config.toml
cond_dim = 192
logit_normal_time = false
mlp_ratio = 3
fused_qkv = true
width = 192
optimizer = "adamw"
eps = 1e-06
steps = 13200
final_lr_fraction = 0
Rows from block 4, named by matrix and row number. Rows with one number belong to one attention dimension. Each number is 500 + 50 x the weight over the matrix's rms, rounded and kept within 0 to 999. All counts start at 0. Numbers have three digits each.
# v: attention query, key and value (stacked) (model.blocks.4.attn.qkv.weight, 576x192, the v third), inputs 64-127
# proj: attention output (model.blocks.4.attn.proj.weight, 192x192, transposed), outputs 64-127
v.25:493588509513583463517486583457588528471557543445475510491454494428592561538508474411494558553532515498548519521504499512539490470540472497478491559588514551531564544513561502472384503458537486
proj.25:482499521444501483433483495478524489512417515390478582548538493574498575531500475435436494462487450523479553581567528428538506482516516496445562577499560472479543503494513500613551496489401496
v.26:522496493545498496434398479440591545562512487514539506532618520487508484485478521477482605543529474495480366526500504522511440476526473541473501538568469518496552463467523424511469453470555567
proj.26:534464489587385460566477524556425514499485483623508480494463490542582463457532475462563522533456508460481532477505463527426545493530457493549418455480403521462445491481394574558523564459552498
v.27:547473389548538482505528527443566608502529518464479521548515495589397433540513524478455471469520491577504512534459488530535492514500476509518563455487513530541466512474525523447557478512497625
proj.27:503476479505468468472539499456541482425558555534503479549436426487498498463486534533490513504480467510475495468486486526468469507511552437442521555527489552540428499485433539538465522489567455
v.28:511563560491405602529560509499535526464455481512475501461429501479544518517655473546517466510485450495574495498575470433432479507463495439475468472497424453483502490412483461528438571524479502
proj.28:479511511513504526562438487537484568531425474401567556540510519460512576534545511472494500468519513498490558392544593469554452521490475551441508502493523471453499480387540411496514472462502522
v.29:486612536561626479557443504465406500530520500475529457607511496509423470465455519501456436474505419564411537507510511585455480520508548457491504465504582546495476554396558545476613516448552536
proj.29:513502458452552518458533517516534492417495523566511504435529493524485452442452465559513472520553475496486630484418526510452538520534568472479516497457485598478516525460620559532523523508494529
v.30:488437478545500521532576523537448555518511511484536544466532477479405471463557496444499592548521446489492499523575496513489489506553436443547500515545497519476487571587525518572475449504505550
proj.30:531398530584527449539478547490495525470533464460502493444489495434487496505522495506488548532566506517475474499513525510509499474512408506493483429473462407473527542466548516485511479526507564
v.31:561453509534511440508501486532480502442537429479532479496473515533462547444442506439506512500524514420562528557604512494542485496529519522430409496524458474472466544484609539519512616483575497
proj.31:462455522516502421473470588437468465455554523544583447490486512462632365533616518486497640558545477492523510581521493495515631501538523458427524515552551433495541557480515561466542569437483484
v.32:532439458559598396503539496438545563473512507549438529481558504446486472455462531573479578494505499450436549436594507569476507479524579473472501500506509499525496585555448465580514551447574612
proj.32:517496566559442571502550529438424439534529538515462399443478463579534460524594460478521477496578471454524438497485497478479560525493414464469474491556524480513564576413521499553572549585523530
v.33:554414567518444574460502446499412602502428513485497363528479505550449423463447479480509514505507552463463514558571566566500487520502540523530452593578560502540514472354465561517467496456557503
proj.33:566501530491463450611505431586492554530522480522491446479449483517469463522524562485469553522442458587593413430476457517525570550448526506532528475446515462463537475517511573430438499486545516
v.34:429445474504437557503424497578486479464476512501577475564490497472530480375457530475499466492486478512503540451535443522485564492509552450451430436474500499499439498515456544554540519549476426
proj.34:532492552515484498468488557552474499472545489504544533563519510471552504577557478487468505553510504526557497494464513488525580525529487491500479384516529463496512521501586511469553551495481515
v.35:420469405449440506537405471511570521451389486443445480493512511437655565565594479425534538488461506512462402509505563467505507476506532540553550474497510476498458490497515525536413442424524443
proj.35:488505549524534552538495590405484449492424497476582552574514544484523578488476460520453502497523543512502457526587396534507427479499473542596518380534508536445460521529452443496534483527467435
v.36:461494502505538483442474532489552544530498501549535568484463498421541538548592509530497629505535467485421564539517584499503576484478476475520539544542526526507522539564530502568368443456490551
proj.36:503503503576545496580551519415501517548511482421432466476516482534449536475483464533474504469580503543413517490574509496528510462525390548483486406497562461555564546567583454540476457528472521
v.37:538445488510548511490539482568475531548528468431535446490508493482514502487467514470585413607530503492478490567600483463561509463462483498510543579511498494471445495573547498467574416518463407
proj.37:430431497453554442477518509548580438456547469465472557524487513465538491521521478525447466542492438563563419545464423528532429480503517465433607489503571491547505521502530578496559480557508539
v.38:532534546461468502526523496471468507449541573534509488438504521472472524590394482565445493464555477542523432557575520514525443527419487443534584500537501532466497583539529498468536496509518534
proj.38:421482446422586514427526510453499503487478512528530499456495506498482454448532505485534482451519508481505536526528505473527479487444584471457537553511533565582512576496407523504493492463442477
v.39:443529452484446524489606460480616479541399450476443584500426497495602354479450492479497464560483486486597490512573530454498468525478498450497512497512500493515474515401536515487448516555408551
proj.39:368526512493517511531480502490480512475455519390529529480458453486540548502601502457455510522559562497439577482394486448509534514487475506350542557513547543518521499503399445543525435517388523
v.40:498630466453508502543475424540456481580526497512477604488541495463473482522507482538505430473483505571479534481501539450490461515468537511414509425469508503492435559568542474408563499474511521
proj.40:471454473459518498523509542475518460432510516559519470485496500488536515460502486513485466482518496482407513542483470446532499497519547528524493589485484591518508532470490427483490529521484435
v.41:458621476513476527590585506550536493522606519451523493466536511514501542465483499480523590487482532504505533555444576434516526494486535486500514407504492511499451577544428513550452609472450497
proj.41:553453496585533547519490500495543486495473496539486494512503486505531528488501536446448453480525416418517477488554476498592432482542453554507508494511515506593485553469448451511541522443517434
v.42:497467476522558455436579490481544596570442495455542487594495506483547518485548514496511478454483494516422555452393538422520558490508497517537493521463478480526481444480555602495471498487470466
proj.42:534513503487531422571494455533533526514511456526503546479459484447510501499453460544489484538421460571499531438444487533556453470567508486502453449499471481473403428513509599488521435551599560
v.43:457507481487549488523500505470476526552473528542526522482516493584523492546526527551577531489473509543408566583433520549468502540477603482553519369440563518526442508471425528553581536513448566
proj.43:559567445563579500526595480447530541534519510515368438476481508555503531447523460550507344525535470559470469401460492555493390540489493620523481466442574573560494520565570434561490508596514451
v.44:505461543593547387487577506463497484516532457491449547450534515561482525524604572463527444488529475533474421575518498423542442512476535492517555584498511499491534451555468485432548454456505455
proj.44:461447472508489503494483480498556458482562507513477528503467529479481496483480452506519474477458597458578470459586503504501481511488560517542554455475417496512499476530449493534466498635538479
v.45:481466469495517505523569434486514563581454519483493396525478489521503556511531499403487509584517558514563492509482507490566480497569487501519475580502520493489486446417420503489478462479539534
proj.45:527517520507442424566466449535515518476508476494431474471471496526454499475438502504469516475442565512521457426451478497574511503502498557595476493425478488418430421498521510506471481527501548
v.46:440562508530556516550549513491461547589428493522492453489433493544457601504541520525521467508479477506455573493484455444442496507577479545508516446480523485522507515426481504491533549482559494
proj.46:559522479552487472457470487518518549454455495549414477477512495494413508504428449533504484468469435510430456431530501514563434511493500570524510570462514471501472480461613524506517536544551545
v.47:462435533431397434536500529562446614414493514553577445437532487496532481549586497397493477546397523543492412458478490467471490502541519504522583453427396512479487481350506537532474522478509421
proj.47:526500530515521399409460622579463525435493467595568546612463516395481456518496584430522486575424538457549537475558407496436438478495496510576498449559540578564455592520462489501432491598552517
v.48:505533433542468491459397440560539506544506416529542454566490518552523546509588537461500518565568546519497574492510585467490521496521496534427480452453517507504568508514526545444481486470519433
proj.48:492529499570443447453481522481456424439493571590560503581520484586579464501480516530448523485532501486499493510469458508525499436543447509517478551482508482491501490519631568508474564426493483
v.49:392486549570492584493581454517459530487457500571558523484496486581430554539613465503492548415565448529442551374508448572424477511523479405432466488478517513454519493493456493465496443680536601
proj.49:543491442519524472502457503521419455489557503522488417495485500582530494483437482616501469472559571543493453476416519531480423466522426552509453536532374525491504444468617449465512577375456654
v.50:473476490550502561461498570580445494473556499506572497544508493560461482467453515534510577506459571432469558503542532486440448515493434476488475478559540486499530520516479570561541534625495501
proj.50:513494505547503539511540543513479486549448479549427393491456481489514451534468517549517551510473411526480478512486503482450474517517479477429521477464553452536514558427551516524513563413493531
v.51:557508483494502501595599544478547554386522456503491515461562509532361505576470465518523468533513492502503493584541531544447509488470442473488511537453481512488497515465579456477385483516545586
proj.51:405445564487489593435439443409453512559509515455513536466430504479504478460494529456527464473533532460482517514515543462403540516481531528445475479515528508538535573456419430506473449488466467
v.52:408555645547449553534459534553497529469534538530469489671518534495450547469436479553504362464473355524419476569610398443435585526441490599455482514466539533476479574491474488541580513480371455
proj.52:430484441370520611499620491474313480547512454444453579483521532589481458521503499484499474507562477517475563503502502441450640527446484544458504382553533538588615671430595382419585517557396490
v.53:515464474456457457508550515501519454523524445545546523479523508528505529598572533561470525550573431560482443635506561561514448487502538425447574374425449515515489626497484461435485487496513537
proj.53:398483500527505486476486511422521424415570561537588492519478502518556488433503476525508477522535513468482482547541495520437508510504510491471508590535545548596520543566431493514467502436480431
v.54:488517442511519510554455580439568516451510505447456523533505483491518470495504506463552515464489512472503460484472458560497485472539491490537488583475542529529521388480567515462462446527500454
proj.54:464463611448498549470452482515490478520440501420531594546494487537520520525486517471452481497390482515504532502469533458407502485482480459508501525498533494448424473534503523556530420510520477
v.55:528509532576492519479547533548501544406477493502495566444501517536489530496521510466541506494540512520397444495497429510531473499467467533500508536542456542509558509509528485498520522471495503
proj.55:452485486530485473508444492461446516535501593484468539566495496557488512524545496483490559509541480491573482543570465490461536476476487469492500468535514509581505566487433460510530538486484476
v.56:521463561440463522498516477465475404491452549498494484551528515461493430555429488538429450451406456522417403552477557541496472521455473497508587459501531527493494483498524488452487463561532546
proj.56:488500448416524548504585427577530487535427454512522506413472513395431547449456513507575419476459512528480544445478489508514466510471605491417545505465462587465478476526416437461480461501517488
v.57:433571490384565461525588601471560401528482521567557406432477502548414524522497499499510538517527455490498453519472534504520451497460463468475440564516499468468465610444491486536450503533434544
proj.57:485537587537476495494472524552573552516529545445454405522525519513460498448474523502519462530490596458479449610517533504450461515531515564581489512474507492526505489571436434556456525451439530
v.58:503526513484453454506494500522572499447506503526472524486524536497531444506592483563445418583508416534541451519562401420447551512500481542455511461417441532494517598478473444506547539424465491
proj.58:417457488494448566461487525435419489460505547472551538564520469598516501504492458456524544530566556423440559572461485454497545513436485481476497556570506533564581567508482464502519529540475511
v.59:478508495481512491548456544498521475531623482455471500559561479456474484395472506462575550506441524418414478443501546518485476488514506519484338485524466423485486564499458515579529531496477419
proj.59:579536586561477550523560499549444503528483435493442506477490557463532512572568493510468524555509522543522465529469518496469558493537378531499426476450510461431518542458597498515553516545513542
v.60:516526461468445615491503446516499453551492503504479510463472493533564463518500550468557539498586523534468498510468439518495467505491524428541548511480474501456422459480488516474559505534460422
proj.60:503472443480559476513476489517529516434509526477496548579545520480530512497553480481519518507532530515590517556491541506549467464526474514508520521538456560524480502554388481535513530437496443
v.61:497699497450519560465563427534456526434532502530524527508418488433571494469453524554497547522514461530445559408489438439429421503500551449467498493531522507497517507469462509471593562533494476
proj.61:511563478458557515508482489542497533525327507463450572470504495577464498519493455533437525453540435462504503488487503460514486514511467537535558589532452503451521514363547534494542432519483528
v.62:469460490511439503489498527566539537598527514543481537467532475514521422529589542517516410553460430533478578541454557460478527488480536480512488466452452514490493519418474469522494589503439470
proj.62:510486465532523491580531570524559508379576506515538473517456510443484525489431491459556504524422501529508552452466505466514464557498449452489506517479446545573511496576445436493437496471521501
v.63:417550467486515480477483497519433540438584485556479536492501484535507479537491500456594484562466525448438553461583450476491539517465594495506528455506496549526567523613467547502485520515485471
proj.63:507447491516545476464457573493500444506419509553424523579509531513534493492515445517456444576515440465640376424464480451494480476492495505391595381480508492553521528486497468465490453465470544
v.64:524516525470514519438572502589509510446558527519602471570678520472492475496421489474442465478539516514510558547453491498485406495454481483576513473436463514498496492467529558552455456523498479
proj.64:517447421530549455491414551519465569461489501551456566540366526507499511502522416508516533534445536534583627352494498486468536497508497471517558546394515538552547490511490455424505471567569538
v.65:536586529492551470461516458553500496479527522509521511487552490479545526534464519534497491437520527473441535469464481465497467484513481461521486499503480465492532568457421503521465438455535486
proj.65:542529488459501480519521500502513520450461450514493465552523540522557524547545460477485508544498524498469520509508485511510521485499493502519484530482455530536562520446490435442510537447496697
v.66:547499498485381493358591484441567524514479490523421452456643458505566439515585529602470545550468482521535530527670493511547630492461526422502498453456521490484436575501581519549523569522404560
proj.66:562476414524523405584434401455442469549435520445598509545407546495442456529413542532502473510525500561411502479420438518561534490474537518527476545530492531449532451587471476655567481506532554
v.67:523463559556479547380651523423535536507483446517554482460599507567415577517557498462515423471455512507538536507455500503484514487538502543471500494511494474481474452475531512472523510533471521
proj.67:490453393438542541335454456439503472490471483489542440491332480472404512467367507508486531413533438559453398469522556513460492526529591522466418518482524548476535448592431412469452385535565383
v.68:505508431473424522489410546451537508532467475525524442499661491482541483438575539407530469525558572482570560465538528525468464490491521495519394492471515512525522482538463521563480535492504547
proj.68:476426502518514465555625443470500481579498563483452470474466495541513454541467489492451489456491485502547555530432510479439565491550570455547445519456531513491459470413453494644483409501547545
v.69:516503515493471499525609536479527398491554478499477468491546521519468432479448537491534492434540567484474488547563474544495555519465453464495486495500469509477449459443547461574500508522408499
proj.69:570462465527500479458433491510433585486405557499506499540466496430435431492517516533460493486577547526488529459517498518406578479499555518494472516539531523513525471655522480534461417550570493
v.70:485602501509473527351427444506504522444506453511470451458416475513563471514541512526478490457531388499548616585593488474553438526489544476551536407491544495535524545331473559472456474570469547
proj.70:447585483530452401590497518509522601558462513467595525491542523404486468522541473475463519643462549459555654427384468501533553482537499509497608424434477535566516491466428535525453457459494574
v.71:451470518532525464572430517477464408433413529493551542471663516431517504537468458493416493573450521458469404435435514548424505505459453448506495564461531498497523511475494486523491539585519510
proj.71:448531459506493499599546519528491491519553440497492502494526470595615527508519509428571540631408520527498478585479500519411409513466418510519518577436406516458499558431494465530500632481460587
v.72:526449568561472509336539430585475505495506429566500527464481549416510549545488540563468564525529496475467499391483483574437523518610498500452454498481505498480522500611573548503492461667543524
proj.72:446530399523521416650568483641519483485443571468430470474451447485474504493441488606465441531525520492440501512512453472522520474504539571521422562504424527580467445403494441434489473351497696
v.73:469537428474661412663340548525495448518476536489478541518312483466493507514528554548506550508476481490450450479466513506493563484502494416465439582548489476527532512521427431461480461616488571
proj.73:494575537506466516591542515514563443500560478495481465472661428479620533516595454472526497642474524442523419486462501496418427473537500442437514418445427470544468561399490604576477625384396493
v.74:531475545494595560675611549558551517440652499465581537503568507539395529540459492480458478429516456444537481542437507518438466518528445483464507499404470482498426536591494552520441508689469445
proj.74:512384463510523579429472615428530570517643554520443458518381499471593566469480551536558464420489628533421550448570577526367394513484568508530441404477580466574465476467547483400521518368360517
v.75:530527443506515526613383422500549497522549481511515445483549494461525525464444555411543458464582483494493546522505536487503442472500512520475453478526469492523489487390410510480454475496511464
proj.75:520420594538453550510562511501523559548493530535487511551516549514566505558561498472414476461472506459561563498467495527416579483538561440568449467485569538475454519395473491451496450506519584
v.76:445562485449559476567565509423510449529472515526538521421702485444394568565483486537422485455470455506417451480532499546524509492506405444470555500481500491520506568386480483479460517478479546
proj.76:532506498490483533450484426507467556462520443520497463587472505524601498488500515427570573632466559534477478564479483559387506506453438533511465502493410553451535511578441438435529569581475636
v.77:519469404464485497411582502392510464575483488530583499461658482481506530527506535459496495577444504498469505461422529488478539507509487460501490508496577496511478481522443546470505490585510524
proj.77:431512481524531586499531441517491423479540446478501473503406438505531528567483433456486494637452492572531491485452517487416419500593464430481470566455419575480515447431418413564497541537489556
v.78:580521494475459575457614528482606545538412508550510506519657490448527529509605513551461498558450528498470455452558491507494581500497509530462466505522496551503491532665520505488594584472488483
proj.78:517502478496506480480474460477461413569486556459524509475426463508489507515458551542525547457467568525488452586420468528530466535509470523481433496491472549374511475489462455563602448455548527
v.79:509558574499507479427369481671462502441549523501413507533402479484510517502454484549501588500473513493496467488527480496530457490493451481553555497521497482464516564477540496502462539456469479
proj.79:569495449456463415603465554549472555484439463507499511539596573495482513494557497531543486509513462461498466511535458522612531507442456519527587500552464465610533512569557542501527546487481573
v.80:507494449483501452518543532522494498566565486527520465557690505534434502438486564436512486538534533506500527488466497550456523488496508504453447460499467530510514440526491504483472507521515542
proj.80:535397476533464553496518505535515574528543587474466485480406462517489468516516490510473500423515514460510517496501508473394555479542528446552491540521509527436480484483479450477508463551530529
v.81:526494499539484517415497498630423490484494495495549570510584516381553525503477467579442570538499519501466420444473499558483432510499509527479501521485485483484496521454561524531488536568515467
proj.81:456476463474528475614469510535497551537442493438480527499486506529513511506504494554593540557467523525486517469514503473485485522469503581523505587491445513625500548536489495507500556462512595
v.82:557548535463416534541438453585496484537318479493496556490357499471505522493559493544518533444478548502518439493567478494509554489528461518447471579556488502501536493467499390489494577421454515
proj.82:565510562481424474608493413553494534516438513497511497551656496493447504499519520541487468463542494481443398525500439504492519480510551563467397455517500492461506510524544564575523460539523520
v.83:518453538524599502476635556476458546516486497508539528512295492549365491469520549542541520433578515486477534455527468576499469512456475473451489447485497482506491534568494569569492413537494475
proj.83:437631501518521501404363524449549572378499527491488459546480550453494477524531500544429428471553559454464531458442507458421449472517541542531560385509499450536484452453547516452435443322429587
v.84:506492511553532521582491410501520495511552476531518488463605496525517501517524534443463449463483519484520536516527543470549542522519489448500506427465497462487410527461451540472452394551512495
proj.84:532449474512449494433534484527477510478492514517511475594465508438533509527536439472468521549497565489485558455482552493505486496518528524491490571507552550492503488448508444434451530528439610
v.85:467554507472515498571382439554477408495490477459489551455457486476498560516451514571453488491496405478515420518545500512497544496520464446447430544491533469516460522423405466436448478672485473
proj.85:557465497482424543640502455521511544556522472471530525522579509477548502535573492485590505591423590533480470505434484548403458509512485497445469447471444505458510480421494494479507558417418602
v.86:417529492521515532526485543464455429453479513485500495485434508572387488501531477432508458553450476497535553482499473544445434505459505524477524489479494513441509433569537518416506492679494465
proj.86:445533486491507545339377541499495554537562469418561507453564519491463467497500499479578515490515457485544500586474588480376454511502479487501578468534489514466490513485437405498467562396485363
v.87:464529453450430439507337465575504562515500508529488491540403489441583508535470488550504550577527440513452498464521500449533466513536544520527527502476531520520549551578513478463470499456544412
proj.87:461525553508511469636585530514465423549545478498441562471615508526545500507589497497572467567481476430553555524421482452635448500493462485476580488500493456589474557383541562515612590410496580
v.88:551499548501417576415606462560493553490432462511514498486571507487538492570488445576487538437493488513486487467458530486506462514515519558539618478437541503497518551618539538540503572526527448
proj.88:494475500512551536509436563491480508476458486520516519528457527554521579466426532559506480432470446499467521550560449488610433520460455599521530558499513488499503510481547457456563483509489580
v.89:561499451487436543440520508407509552518540517486525487521462494547543495494495532541544497539543493530509579441499474451490524513471500539538474494548542490533507476570534568542553472603533460
proj.89:450561587457615517455493476430509413441461454461532516480440524537477515547496468474460471545480487539583577407420489457510448512564473447483544508442529493548533493496434495546479443457500464
v.90:502431484506485466595512444443525438504531490475442533439515497450550509565509487564475539612490504489435460459524482469481574497562502518509470572483519473528473522592512489508546476535498422
proj.90:497490541517552501467597406460469440543457477462479482565505516478544471544444552476495447539517583556492451516478506543491425486498563533500382519530533557545506482477487470518466508474408596
v.91:551448461521499505238568527431477533517479574525522516438520509515459531475537502518491541519481520538527514415384457514442408484495491530505442551549507509505509520508558548544548496453555521
proj.91:449545483442579467416514449530524418465466459499508468425411479551381561541421467460493500581510411581569495484514509432511467508552505476504518496477417502599544468519424433523473456550551490
v.92:416521492605466644538247476438492491508398477511619493436627521368571497498517499427483521599523595490515531378478504505488490543465384437480520449538500494498500522446535493573477506516529555
proj.92:383445576487459497498614443621585578487392512505524469595665481492574522490556510448499606557421417466658651609509492501382496498475527596661515615501510581490462463574449515574414529541504605
v.93:530517499435484552454507443570507542444578525458495521498498513526436433489416497560507478422492535474491485472462476440464566501499535519534485505506471492480527518466493476547532504468462505
proj.93:586457499460527466432439465533466556526417457515490491529521507505463505530533513506513454507525545574444519513522488512550516508475495536513512504537447513545580515583478486464515458479494513
v.94:453506535448586413386479564417461400525381532535498502486409487531482494477476508436477448572474416479506520549503464563477510459477523494516519436462533519499558483467451513407546525483501584
proj.94:452582423553444458519452504498505499516659475470539555441510477511463481477460504512514479433498439489466480568488506504485521516509462478514519486559466476403459480458547449490506532465529392
v.95:542478505504525568594533490476585514547456501471535517502565488468512493524535485515522512454513509454489552506515478446563540492486462515526542484532520474515564559533429456534479548515500541
proj.95:571542496486521535551488475458496421434505478542519509584521546555584561496500546509502517461491483479466514541516458525549527505454486575497459583495489524472522529505569510556564520479434489
v.96:514451536564496416690460503453490536553637518553553523421678539432499594459449463501527479546554442515482465554468520517527444490475549510511508411487545481524517490506438539440476487346498454
proj.96:552424545527539568463659542472510454480745500519464536501498496501599485506598533475505504526426533462563615496542513571444607519497485414506516470542551497508493463540516532373533585639525447
v.97:461465517489468494488485514551476536397571488461500498443423513556486493532589466478558539397507582483567476477481551481467479515538528598531544515488457508477542572545445423570498520537522476
proj.97:553513472462524475406487549541484507537446505510445463457557485514488524459446535521518497484583482484483504506612561448562480488474496566488592565490549469543520523511528525555530494425463473
v.98:519562511547497469401509447465545549528577501492445496546629512458636461529539499609464455588442515491564546432466512388524682531526609447505465429501501477498519548570481512473566492477483546
proj.98:507501424446524489541585433544513368546506488456496496477482441450472502526508454527489552610535540522480482475459514461697475496568525437392479557475461518584586503556396445531535581560503538
v.99:569556498532432567584345402621497500499532451469529514493361520447638525473475540523526501503495484517530474524420530424503537533552544442453455440520466489483461414439575478418481451399472464
proj.99:520439536481431550568627462616584513568419550518470495535631434396441497504546490568482455427492476456500512464574497516529518477552579502524438531539588484599490459539546553396479501560494466
v.100:545549472541367524479351469440514483458496468480442535547557418422529515532482515452493533649407533524564507426573589415538624486490526414509501446545516485489488474592497450487511591476469511
proj.100:467403525463415479517543462587562390621383469488548527625628511501435477542534587457524594539449384475627527594447447565559510497537548440590434637519575591509485442606469507719511515664497558
v.101:421536479489564537531507481519477442461440475506508482429346523527448493531489479484496467456489438485555494523461470471466537528531513522506537484500484547495496462440512447399506467569509538
proj.101:477551474526487515502468536535511508498574506508482520444553424453480511434514486500522476515519519447474461527510532486488470496505448532480531438502482482466461513461531500398492519453501393
v.102:472537559530508554510459410324501550478472462486523428470314536497527541491546512431507490502546492499567593460538483465522576548481491468499532394479538490510520517369495585488484466339534480
proj.102:455611535486459410347557432528511523438483527479521493590565500350426459526520529458447428521593508513512686479449517486603500488507555578541545465506581489585504433629574538407446480526486491
v.103:514480498544578481637361464510499494470644491473527467515541509493462523495442526420494456444542519470504517498500539512460478513525506499513475502459505485506487523449416492541440458563508446
proj.103:552412509489490462502584524492486554502481489523445478554525530507572510557528478457508499499500543477500611479532515528486527533476520493524532533493536455526508517415527495459469510521445599
v.104:431490583541505503466587492435546467470421518511531532459572504493494467559470445525393441518435466485580507502514483471489519516462460460558626456458538513514512558550566558476494506581466566
proj.104:478543396509518437520411524447464495457600454490557535524427468473504525455485511496573499516459536511464484523466481510548482523432430526481564534466465512459549477532526482481525563518470432
v.105:457494486536526464508632505497465561532448452553568515457451509460431592545523496507501472481453462523476497493424494478545393516568516523448597463467506499525478520630540524416495460461550497
proj.105:375551510511501587360454576515545444432546499518450488461450470410465543436446472540515538491526461467467434491536534440483484516517479523438523457479511462498465495435495472381547586511460441
v.106:522648513462514441411456571473520560502438473496496491525518460486444511511541501508479460504484511512490567511603519551529480485499449599465526514499551506517539512553503508531449582419519508
proj.106:463476508497444403498496477424457532494459508484490530483457551529524498487463510512494540458517475439484470440436454513531539514476519538508438397449473462474491462470514537565533422526550576
v.107:469551539572570439529574477414500548493544496452468489469325476520424511521440490544503477416531465504424503562579489440559481534450499582476487500481531495519437575525536538522522427501508457
proj.107:497564476462496454292342535406413504345470484511519550491437568383498494523541507519496480558596617527461529347401500483549516479463480509414560376454528398563513504491547533405462490487484479
v.108:587670550430374545372413575541542456524549526590571471530398498505623459494355532675536551386533423539474592606371479411479542456513525411597497511528437524526560438409597491515504518560453532
proj.108:523436522522506534601465560520492558492355448542573569441565432521434532492490434558508465351403420427554612377532427525509483520498470295511554340503514463570490489721398614411482403303574517
v.109:555439478549435533552341445519518518473602535474483502478438471559502477456439479504571494461527522527523502546508511442505468463506537589584483491540499492493490472505459476537469455483477395
proj.109:574422558481536509410518498538483468499417446524492523510570574527457529559536492468457451482481428530586519443550501515561551514522508502503509553515571486572571516525498554560462469569526425
v.110:518519489515434511351504367543493636540467491505420540492403497485687522518558520546547471559512365516635554479542506366596583538534570514528487428512524470526509568547505569455545543496500425
proj.110:469603514463547496664490495492526340511559484432483521491487505429469511535470475546452434606530524513451482435401442482785505471592493495413496444486514480614458472465498508520606507480522507
v.111:457562537522437461433478525483469461508438487475441571507497486497488492458501460533501557416513571501629520445478511527534480480546577504517518527521513488555581516460551549527493601336533493
proj.111:432436605469528464535607509444509474561497519517532529432517479516507528510473552504436454361537417431536468547536449515543543457462510395521504420491546476493467449564429590545508401474550561
v.112:551519494521464540581426486604528552500556485485418492562391489503514439463468517551580525428599541505480544488591543501554495502471519456536417483509453476486492492563465481575472470508479432
proj.112:572454568486490472550496505495499530499384550518497480545602603502489472559601511560452522434546506458539550513497499515527565482484575490516473489517578499572537523535531582531487448451502565
v.113:511563486546615537436407465492468479490422527488452491514236490485480508494504469436550531482466463494470507443424491523529427514488493491524464499543484476467505524495417461481500455419496494
proj.113:421608510438451482438515496554610467437426438543535472519630538478446537541544467458484528612532371500529486581536546531540509500534488500471511454486464469564535504504539498495474541480445424
v.114:458485505519523457447618507484481530512465495471448512534299463567459496547546479501507571480500547483494512420563520551531458508493460539493543573520513480493471620588511517576478537524523524
proj.114:463571486477523444548405500378475488408475490506524459530510557529535521480479567507507445438594505467414423555512476487557483482445472536484506452504505445494477524461583542596536517373422580
v.115:491419460537535540619398594457534536512397516508540453502589537559526462422523470485553405504545515526578502597454452528477493479478550518558471491491499516526616417373416485481484556494511450
proj.115:495500578514540588502601509490524468593661497497497517460480473554456503496507483505459471454426480513584526501496557482443545512518530511506502540455560506531477518561450548564485475487559303
v.116:504504546543457510338548387534500534467510508520490521468668482517577524552533537538440495477512516484599555481519481425506491504531535429510467458484483462486480570479527563515490446669483564
proj.116:517481361472524434554482480529503434474477513460564488510367504508477489504463490518490509530470508541469484432470491446595509497498533496475514615448468566508519481476459399458489500446509656
v.117:518472507519489534374485501554484515553423514501563485562675534515565459449496501437442428589534538491567529483481506576491497494473533506509493403476460521481546447416523536475463558433518538
proj.117:486427438514522488599483482539505563556544566450486497512393467562443460479471480511499500384472475483481538511524503466549598506469533510587476584527532519476459501537505449487496486519591432
v.118:439490534431429495487471501543523460442414518518469522521565489510630486570449476507413507546477533508446482460495495434475518497536470506556592518475518548512552566611600503499486511436560580
proj.118:488511463534538439628522536463439459508555475523510539473496459586563518438507518515548517430433486510505479571510441503625459502417406515532553592488483480467505545418549512518579529478483545
v.119:451463487549453457535423468490481453503492468471539508525454481484524510481534560455492518618513532550466456426608530578536490538467530558449442498514547501520489507545556532514529473507518469
proj.119:438479529504531493548537464456477472526447549494476536471485504485499412503518552494526468443512585479558511514382503496459526443508535523532504524469561493446428507393446522549488441459492550
v.120:500540434565460471333652446620476561550534460530483507517561533412516550519557508484453529420517467498518432404402527513609336534549569510460511417502477507515503574564457578466485470441553502
proj.120:430517508483512612494504596534568496487474573523461478463424466458468544487481451515492540548537540523486494527535563417548513496555505484473518525443442513489528530430451436422551549535499538
v.121:591510376495534499423549467428507496538520516493521477441399500481438549495541546492573528462500546512466510460393523479449480478553505496475410626541492459520484496412409471532504427535511425
proj.121:477544569449532552439544430528547441476422442489476456482532490505460548596493459444457478604530491540534496468484525478451456511588538493466462464443475528558527484470439472495463464490497583